From a checkpoint of a small image captioner: 12.1M parameters, decoder width 256.
Rows from block 3 of the text decoder, named by matrix and row number. Each number is 200 + 30 x the weight over its row's rms, rounded and kept within 0 to 999. All counts start at 0. After the name is the row's rms in percent of the matrix's.
# fc2: MLP down (decoder.blocks.3.mlp.fc2.weight, 256x1024), inputs 855-911
fc2.134,101,181,251,165,220,210,212,213,179,182,205,192,206,142,199,201,171,183,257,217,258,212,214,220,157,182,188,236,176,216,232,200,261,189,192,258,192,215,169,187,183,208,188,212,199,204,155,206,187,192,202,178,191,224,229,265,189,202
fc2.135,101,146,196,236,229,195,199,147,200,134,198,173,177,165,249,182,171,227,191,190,275,218,199,175,232,136,219,228,202,191,213,236,198,193,191,213,219,179,199,190,229,209,252,193,218,191,209,195,241,198,184,197,217,176,227,210,161,270
fc2.136,092,224,205,194,207,226,215,169,179,212,149,144,167,160,181,212,161,241,255,197,218,211,157,183,207,193,156,234,269,128,187,197,214,201,206,172,199,223,200,213,184,162,205,217,158,203,217,189,169,201,228,203,216,191,200,180,206,249
fc2.137,088,208,231,200,247,220,152,188,206,180,236,175,207,217,173,228,191,239,258,225,197,189,231,214,219,214,162,177,142,190,233,201,225,242,190,221,222,250,198,169,182,199,206,196,236,229,196,262,215,179,240,188,169,219,236,192,192,220
fc2.138,097,182,161,216,196,202,216,208,225,170,207,202,222,203,216,219,180,201,151,196,205,217,185,261,202,191,200,206,254,280,147,209,217,226,199,104,167,107,170,201,186,200,204,189,137,192,160,248,191,221,213,171,200,195,171,181,204,187
fc2.139,091,195,228,188,183,224,175,220,189,201,223,213,230,229,220,145,178,198,195,208,227,195,217,204,222,197,211,206,205,251,183,162,186,203,194,139,213,151,157,239,139,145,250,200,169,201,198,218,182,192,188,202,223,259,241,191,225,195
fc2.140,104,199,178,200,205,182,188,208,228,191,196,217,210,182,175,199,201,209,185,187,199,203,175,227,184,190,169,227,235,178,182,213,246,172,212,270,211,234,186,170,198,207,169,232,199,155,218,198,212,158,220,208,186,177,218,185,203,257
fc2.141,094,136,170,232,135,233,250,207,202,168,191,191,219,215,235,144,210,143,232,228,151,201,197,261,200,166,168,219,225,210,208,272,204,195,218,167,224,175,166,200,208,186,226,177,202,211,158,179,232,194,192,185,181,168,169,200,232,221
fc2.142,099,191,269,182,194,233,244,208,195,249,186,202,199,168,142,163,201,217,221,208,202,197,158,219,168,188,182,209,277,148,207,182,223,150,205,268,211,283,222,194,224,156,145,232,198,228,204,193,185,201,241,191,216,155,177,153,193,206
fc2.143,095,215,162,202,206,208,168,206,182,183,173,190,182,201,205,178,193,216,209,210,132,208,166,208,225,225,181,167,214,251,194,158,171,217,189,283,217,242,211,138,172,176,245,180,186,212,191,192,195,220,231,181,205,193,197,162,213,168
fc2.144,095,202,208,188,227,208,129,202,186,180,226,199,223,222,188,240,238,226,171,180,170,185,212,202,203,263,217,189,146,147,222,178,231,154,180,104,194,237,179,211,199,176,181,172,209,162,163,177,207,177,181,229,186,202,232,232,207,159
fc2.145,101,204,178,177,195,196,240,175,197,214,229,220,200,204,197,239,247,202,228,195,226,235,216,237,190,204,193,262,253,278,181,218,184,219,213,249,191,237,183,191,243,197,145,186,188,199,224,222,198,214,243,217,191,274,174,220,177,194
fc2.146,097,125,177,236,217,211,174,199,200,166,179,205,217,180,161,239,246,156,201,229,158,199,215,257,213,197,182,207,238,181,197,198,196,187,178,168,178,221,183,200,180,197,223,200,168,195,129,214,193,199,196,161,203,172,200,191,181,220
fc2.147,098,173,169,171,216,187,199,151,193,211,175,230,208,177,187,196,198,210,182,223,203,240,217,137,227,220,211,248,292,240,194,220,188,159,227,264,203,215,180,184,198,186,185,185,211,226,209,185,147,153,198,199,174,175,182,229,206,236
fc2.148,090,188,208,171,198,146,166,198,209,179,196,224,230,220,222,211,188,153,172,205,172,227,166,235,230,218,212,203,176,197,192,205,225,188,202,119,164,264,172,216,225,226,192,245,198,257,182,189,171,193,205,206,220,205,187,217,217,185
fc2.149,094,236,163,209,172,221,225,199,185,178,196,207,208,206,200,197,193,196,197,198,200,150,184,236,193,186,189,198,80,166,191,228,182,185,149,177,216,174,204,232,196,219,195,196,173,201,211,196,190,187,222,232,180,170,229,173,169,182
fc2.150,112,196,211,211,220,168,168,204,199,234,181,212,211,187,170,237,192,230,194,200,132,186,243,132,191,205,196,183,196,160,207,178,207,166,217,247,219,216,241,197,209,231,214,204,219,179,190,190,200,215,177,220,203,214,211,193,196,113
fc2.151,118,176,186,183,188,207,160,187,162,180,214,209,205,166,181,156,171,125,160,201,169,148,219,225,157,187,188,199,210,154,180,194,235,211,170,241,172,243,173,184,256,195,166,205,198,192,175,194,157,182,195,188,190,185,205,234,193,206
fc2.152,102,200,227,217,226,174,181,191,203,215,217,185,212,195,191,275,220,181,207,215,194,189,208,178,189,227,233,182,182,222,258,231,225,192,221,266,191,205,185,161,187,193,237,170,205,202,172,266,179,246,198,228,202,159,198,192,197,182
fc2.153,100,187,233,252,207,190,206,206,230,189,170,240,209,171,239,178,184,211,191,179,182,207,223,232,173,208,226,216,198,223,242,202,222,214,188,283,226,236,207,201,259,218,227,163,197,206,198,227,186,204,187,241,227,200,179,189,206,204
fc2.154,111,252,204,238,183,220,207,160,193,181,239,184,176,235,248,249,238,235,228,265,229,205,185,219,229,256,195,219,181,220,252,217,248,270,229,195,164,245,240,183,182,206,240,187,245,209,194,205,213,201,210,195,221,194,196,209,233,205
fc2.155,099,238,226,195,197,224,200,187,199,205,195,188,189,226,191,205,207,226,216,214,239,245,175,141,219,241,204,196,111,198,238,196,192,182,175,170,179,178,179,201,226,233,203,182,196,193,256,182,181,184,169,230,178,181,232,206,172,178
fc2.156,110,270,183,220,215,206,162,218,206,182,216,191,239,218,215,231,234,255,205,204,209,262,164,188,189,237,215,223,172,246,193,218,211,212,229,214,190,253,251,229,233,202,265,244,274,205,198,213,232,230,223,195,221,265,220,207,207,247
fc2.157,104,208,178,166,222,165,154,193,156,217,200,189,142,196,186,228,185,246,115,182,164,210,204,168,175,206,184,222,166,157,216,150,205,216,219,136,195,147,263,210,164,183,168,206,199,181,207,161,190,189,239,194,184,208,204,146,177,166
fc2.158,109,199,223,187,171,178,222,204,203,206,191,229,210,180,185,250,232,240,189,189,236,150,208,203,183,219,208,226,231,194,212,193,222,184,211,266,198,221,168,173,191,257,233,206,191,233,236,224,203,211,221,202,180,223,219,202,206,252
fc2.159,095,209,175,233,230,236,214,221,220,225,193,187,205,211,203,201,196,166,202,212,187,181,150,232,173,176,166,165,186,145,213,237,197,145,186,117,210,171,206,171,221,165,133,169,198,200,221,205,153,187,217,155,241,118,155,247,210,253